From a checkpoint of a small multi-label image tagger: batches of 256, 14.4 epochs.
Rows from block 3 of a small multi-label image tagger, named by matrix and row number. Rows with one number belong to one channel. Each number is 500 + 40 x the weight over its row's rms, rounded and kept within 0 to 999. All counts start at 0. Numbers have three digits each.
After each channel's rows are labels from the 100 images, of 14848, where the channel reaches its highest value: "top examples" is what is common among them. Only what is clearly more common there than usual is listed. The data: seven-segment displays showing three digits. In brackets: how many of the 100, against the usual share in percent.
# convs0: first 3x3 conv, stride 2 (model.blocks.3.convs.0.weight, 128x80x3x3, each kernel summed), inputs 0-79
# convs1: second 3x3 conv (model.blocks.3.convs.1.weight, 128x128x3x3, transposed, each kernel summed), outputs 0-127

convs0.41:407505431444482513512492427406460470486544539485520465517544519476509468533491455444514490508486453481532498469478488470532486428487474454470479490403427505489466430431467483425510450450445464505493457510484452481479444424469459512469481503
convs1.41:551505575489563517560475484515534538533495516521485530583587541470550490499529524527447508468532514514534507491464483503477541464479416596460526574509415487474566479516496488488518500527568590470483431478538544511526513528443508488495580524488537509503571531530503514566520504518565439501509498560528490622527472616518548545517504513519512500521533514536445489460485529547526493527524
top examples: decimal point (100 vs 50.1); dark on pale (43 vs 16.1)

convs0.81:464504467494552535529474511465452544559472488474516473546580494500507538398601487538551535504465490550529520454521521543581554481466546476520457541497510508468457522490537502527561518510535500504577495536467538511497512506483573468608430527
convs1.81:456497454460460494495440442539493460470475436484506486534436422432495482496546493495437502486533553460494458495474484505527499482425516481501501519465493482528492593431519527471471529515455493462521523467473456472425478491486487479448494449512469475449476468493474442572598531461430555524481460447457488557490530480488503553544440501477461540468463465506489394528651481462490467495526
top examples: glare (62 vs 30.1); blue glow (47 vs 16.8)

convs0.69:477485490574493474464496532519538541490436474503524521559514472493433554539478557461482559493541464455513525469456503503518602510522472516427509453531496490425515589551569514527530537601539468494494556527473499445523531476454509462470429479
convs1.69:447445516512532493467449441581432472524484469481485440456442484438428471474531527464546474524523434473456475441533455457469450485463590522529435468475479536495500504512497456453503518423491505532547467427500471475499512460531486500512490431551514511437463439478541493487458503477468582518519516517521496461474451525397506563499467572508454469487414475516494500430531529437507507443441
top examples: dark on pale (100 vs 16.1); the digit 3 (59 vs 27); third digit: 3 (34 vs 9.9)

convs0.126:445478487437496473461490492483529490463479381485442523474495588517377480537496498492445496485523468448433489507507538511454538509498544564502470465493448512517591498461480527518487465485385482470413505466500488470497471490462477486524520472
convs1.126:540508488490507484435512481427535555541513549472537579500493434447514522503483464534583492460551488481424514513552504400421389470516587401541525475430532464542495501445510428493562482500498471499451525586497541533485525491533550463538455499538452490511452462501492465526438531531445534532488493499526554519440506494476503510525540510522515527500503463477528477477484475426485511551442
top examples: glare (64 vs 30.1); white glow (49 vs 17.1)

convs0.42:509505511445459526536491478452552443445690480535461510580473551505464467501496454498501527506449478491483479508480524476477521471505485497447490446470413491501454489408482468447504445473526494496477532452510492488482503415488477494516480507
convs1.42:513573531497490501512486492508470453479495521519498530490508492473508522502459434575513434538487484514498575522419451439470454435492492492424484499539522526459479449518500562469475525471489504487434506486509467582432497450436501512424519530429556487580487580544483481425446458552526456556486421521520579481492456485493491459489433459523453517456495576454449537519457524509483545471430
top examples: decimal point (100 vs 50.1)

convs0.66:528524515539487474450463483555446557528516449477506520452468485478533482519507577501495446496579480456524449512507514526507438477504526517554490531546477497500541541515500445488437497400326491480486504479484488501573539431492498487506473465
convs1.66:480496450574497479427516545430555523504481457585492457503437486522628483524496426451482516476543453520516494492473514459512472503575584402479589500485492474565499540478462431537511473541461452453489475484447490507520495457453420544571499523512518471493487515512436458453461498490490517516541530487474502409522534401500537478487557538487534490452493477473529489504529458470471511497498
top examples: the digit 4 (98 vs 27.4); dark on pale (60 vs 16.1); third digit: 4 (40 vs 10); first digit: 4 (37 vs 9.9)

convs0.127:504462462534464575476553706494515529496445484487469520523511486504432510441499439490548550506478531534453507491496512533419561519512518499481517499558477429475455515572528493526535492508490489489486536491522488508444499533491518503548508506
convs1.127:476460473522556474536510473521420513528526496462591428452482477478385476486503489515499497502494481526422464479497522490517487475485586490467415461472489502504469509498534675465476503484494453532528480505496450489445474511532483493484470433484443468462527476435517534497485546508449554501505458541467499506486406533488455508514511522511414536471419504509529490508593512473455534447473
top examples: white glow (39 vs 17.1)

convs0.115:484535438479505477488463439443516506472524554517489524499559540440490432458465531474502505526495452466497457598532491501501496468526478466495480527464516501441469472476486459468503453492458571318504505520479503455439531465469485452452476473
convs1.115:544488489526542516496486555509485504492508486501459511513553511442532614483506521472435488472690501498544476445432457483480510513494419534518502540548325471461478501524515493467467484529535550499511410509505487534542521468459480484494523558437518463490565493556520468515488476508505490452545486525499576543537514520513517531474506486501490501459506515481498549440523503544533489488523
top examples: white glow (100 vs 17.1)

convs0.80:495422441475505499517497492385485515515528536540469485494481495506473433474433485411506485461481478478533490541498551506477503459490555533499482537419476478482494454443477520427493442455444522437449517464521369466475475458473528475458489521
convs1.80:562498513511530585498553540522498549535508524528483529568541553476542601505332518526538489457552502517512481477478492509522554493506435552519524526488526482455510512535558532470468469527560555500321462491503526528536533509491491512471554562497530444537532535506520486506494511553534470501483533449545554561574492543482517511529515473522500499511475507499498468475439523523490513536476
top examples: glare (100 vs 30.1)

convs0.34:509462461481502470532482470467436470558524549449516487414446472520536486533458512435539469509547457466527459525496460504498456468474497561487469502504437528504457459458459494441446465417337478485500509467495447483515479475488455476519450516
convs1.34:567481474545485546537509493502509518493438500534399472584502490471599519504423508498471538446557442482543509510503462489535511537554457531505532564531500571497499488531497470482483493551561577465396451500491508475497547430484437484484573537516541484487522547559507464518468489477525466473560551474544504498584499520534575597545478523517479490487487495528445458436549550503529467498469
top examples: the digit 4 (73 vs 27.4); dark on pale (51 vs 16.1); first digit: 4 (31 vs 9.9); third digit: 4 (28 vs 10)

convs0.1:499469476464465513516454451450451447512593483503530469462490499501566482491540512500562466499580480474540495522499512460470499437496483486487461491499465504493436490448469483478481463397415478510519530507490424462519522364463494520539437558
convs1.1:524471486537482494456510447510538504484431505523460469531467458560588443461451479453402581495507444549568523513547486465531533483506441514521564534469517509510446518493528467491450521571510546465497467450461482448502544405444491487455550449495547467511440525481478438496457470439499423452526512450488511467541531482466505535528418495484470517502440433463482490411537499461532463493454
top examples: the digit 4 (99 vs 27.4); third digit: 4 (49 vs 10); blue glow (38 vs 16.8); second digit: 4 (38 vs 10.6)

convs0.68:503479457462532518547481420423475397489665464580545514512474498532520497480490456472550490507497521502553518479470513455506483448501460493468483528455432507488520503446481533460492481471463441522502476488514472509461500387481477479495482500
convs1.68:592502499491475489486501452495528502505444416462409505540503466497516528440509498504446571554434486462516496544491514500555467416437453518479494541455494445527507483508562477447505493453510572498487517519504469464443449477447478508421592448526526464595409551456470467453538527489523430512477536498472511473489450488462460520457427525515512511497501515484426505486517471519434553440464
top examples: decimal point (100 vs 50.1); white glow (45 vs 17.1); second digit: 4 (31 vs 10.6)

convs0.39:486457445519500493427454470486506472502541456515496528494484528472507536490541513536501508505509517502516424524543504511482505496476555569480469527487546515482461526520517523468580516463440572491527587534445510431500531437477564663558511536
convs1.39:493481528555431434494457506533549486488501495474501494421501464502524437499525490475686469474458467498502485488492501442519532467466448444508488461530590470512468490522513506511484523498498534426499596465500475514475491473494501473469468555520502488488471463505484454583493448464511416495481439449378492469486506486505486405493441413495513493463447439510484490488545493513520482495532
top examples: red glow (100 vs 17)

convs0.16:498450530503505482465446512577573550512507463487508557495437514451505460500491512478443451465464496501498488465444533560468494459498525592477549476540508491487636515495481465482446469441365495492481503472525490451518495475466488488491454453
convs1.16:447469490503480479498486500447504548515521517514571549410434482466588485461518501519610454465536438484502489431544498507453394475540601463479602502507549517545500500479489470478549465465490459423498500450502524530521504465450493518556466526520475456472452474554486463487445518523505594489570531528543534454464516467461489444476506538560494487501532466460523511456492462449508505544460
top examples: dark on pale (78 vs 16.1); the digit 1 (56 vs 27.5)

convs0.74:470470517522496511546480498470466510528528526569535522537514489515487470592529485419523503460471477511505532492400568498502503466516511527521468475470465482467491468470507505532568431507519485481428470490492366488497511485476533579362519515
convs1.74:464515527505505511434444464514532472546517533496515508490459539509498529529412522523596554526499449518528504497527545497501525480526481567487482520461491498463482418467725515486495443529540529477438390486512516533513526517505498534499528570520444517514508508485507496542522434485492516501424503431518495519508513477487480498468546488475517410529493544514503533484411523454482500488521
top examples: glare (97 vs 30.1); blue glow (38 vs 16.8)

convs0.58:459459505519489509456466470512425471483516480511497440460481573494483448480488539499482425497490445477478482525471509487456437412521526535504463557499537492461506507458505448499487486435342457443528497474447482452488488404480491483539461467
convs1.58:517462458488462484474493580471470541493504464506491500546546491493528542453439449387515452515544532459495489441440430423485509472447449423440549479495509491522471529500467475516435517490545523469461431473512502511529538478485413491516485571508427423486545509505473443483471460515526520489543511480489540557584534491496512521504545504559577406461445460435492495466441456461501493490544
top examples: the digit 8 (55 vs 27.2); second digit: 8 (30 vs 10)

convs0.6:431510540500517513544491533478495445536537504573531524572498508516479473545585451478533481518437468519492536479420556497494499461505482529479421475482433480456488467442487525529542451498532476522416548534446454469435535414456519526440456519
convs1.6:523497525467565527497481446530497538506521472518507496519436480510503493556548566538473551562426505485514531500608498503506524443468416538486472531467475454477518503491649545512514493488536571492558498477513484536470482540508507507407590475542496537540532474458498572517567445492485506565458454452466519545500500607496487499466491457456457533488500518480496585493430519479466528513489
top examples: white glow (38 vs 17.1)

convs0.57:479498512506504438456528502493497509531383538436503512469479460519466542509500526491470524471484435446511490476493442526547490491497527486508447466529456520462506488531569539574528633519485482458465483460451471548538504512631514504556463520
convs1.57:442516543513411525456525474489505441521475468506420446487471456536440466470532492494502444516455511430404428454479492465509527520472486480523500461503451454508616493455458471455476565489434463516471440506521468484554478471529499470585502381508508523471442432481554501534473499493517479451473524528485458420495483449495511500462445480501501465488529454538474460569584509499462495475487
top examples: dark on pale (56 vs 16.1)

convs0.23:468482468466484495528500495466524451498623464614504486567477479529449442505519423503508527509406504524518510501457526470514494498496467509464429495446415504481508470422529492489506485499619455515435498451498491488474494447459485520521475484
convs1.23:497519505448491513494484486529455462510542458519477495448478466504432546561536551577498415535458585455450575522535534539460451445492487558434417495474492471502515518487569494432532462421514487505512538462503443554451484558582513538428473522458552516556515569466511502479573534511533487540484454441482473481448502519495468492448532486494486486534509576508527542577496484511430496526463
top examples: decimal point (100 vs 50.1); white glow (43 vs 17.1); second digit: 7 (25 vs 9.7)

convs0.27:466494476546548554480468520583478536498518503563556565509512495484536474519423590481525413453507484441535506486464543493457526483506485508533562567516598521464601494519496506458481506515440467490504474506469445502510527446451507497441436489
convs1.27:502471486486549474441527534517531510541493469516582542499436513474481516465592507451539455512538478514559476483442492536543489448515592470552581475499483462477505501444553450474519499465441536453541420448552461466479464474478445522519463578528457476465469537487476436478485491523465557536524513536477471482483489537440543469429539576501567457485427470485513495462569479447502549419474
top examples: glare (76 vs 30.1); the digit 8 (57 vs 27.2); second digit: 8 (28 vs 10); first digit: 8 (26 vs 10.2)

convs0.59:478493422448524496547437458467431456510570448468558444521534469491499513499520512487549437490533473478533485475479511458490500445474511479485438503478434480431490529430470502465506488413436492505497507511469442463484509430437484518508375471
convs1.59:583467536481596507512540449564518521502462483516471497577551474512588498452487559498460550515500525490554507478540480498484508487467450595545535553484498541527485534520491471482503487522531594468482450413515484426485541489520504467461599520545573488507508510455491512547496475440502440513532474518496553588554489616460557543534467454500528505552500458500480477446533542486503497505487
top examples: dark on pale (90 vs 16.1); third digit: 8 (26 vs 10)

convs0.95:446478471516461472437491507451497493531450384516446508487521496548406549478530507434463547471501449525454483472495561509529520478542503501453448487559444535445494498491495526501538513524415489455509583550459468467514501481491391488542514504
convs1.95:573444462506546521514463456561488539553521453484492448587529497462547512548547519584429480539485531443473488442543486419465457505492452462546504481488424390489524537432542505452513476520523564510484449488490507505463483485478574464451555488526433518466498444469520499537484513513465495557481521492495504564568466504531527546485476503481483425461487510490507416548555584458457504513517
top examples: glare (63 vs 30.1); dark on pale (44 vs 16.1)

convs0.89:473455489494484450478489444415447444461484453459544436466503508509390460489508532500470465481503395491462499486511476451523481437506498451456494519489481477427505502465489500484452510414387456456489466457464473455525491448500452470500495462
convs1.89:536489498461525539516519550547471513500506462530442520656574482481527525508402476467442476494530534454481487455495455455502499502438426504496527571478481533523520464496447468466471503485519583508430392491518506501536526522499490459519517515520474507504541496526490507540505482525545454460556566526509575562602501559474495542499536459517539445545446459540466450461429505491505502487545
top examples: dark on pale (41 vs 16.1)

convs0.73:582491456499553483477529531502546480536507495532488503509499503465547500474492510545486478565488512491512498481508516504520489554473479557529547498486516498467526530549476484495552519578516584326486508485525547518488544522508566646480501503
convs1.73:441513516502476397495479504476496477472517508487478513417464510484475494488543513481634496485514512470500496503492492512509471478501514449519493478517505490504478492511505506506482533472458485468525538496512470505481459483508496482478465585470503480487488494495494498561487472493420470482483475502229464481459517491507492384507480411468483512487475493526497558467563486506520493460485
top examples: red glow (100 vs 17)

convs0.35:641519519490473462491480496526444469570542513521478564492449534509499514493525499525484513504494470491457498510452488499488503495480470482487512448516429470432417480470494462536548450432420572374476480475506476519485563471502532455474455492
convs1.35:499526503499540492506485496524538487488497501521430477535524502478497565532534505509391552511525481472536485483483499481495475559530457509507530494525519488494438546534563523494491488547514518494503437525527515535476465468427472514453570561438510473527515498536552505401485466467435520487523430485340608490508523487578525514581471449493466570529545515528518617479539513474497488480531
top examples: white glow (45 vs 17.1)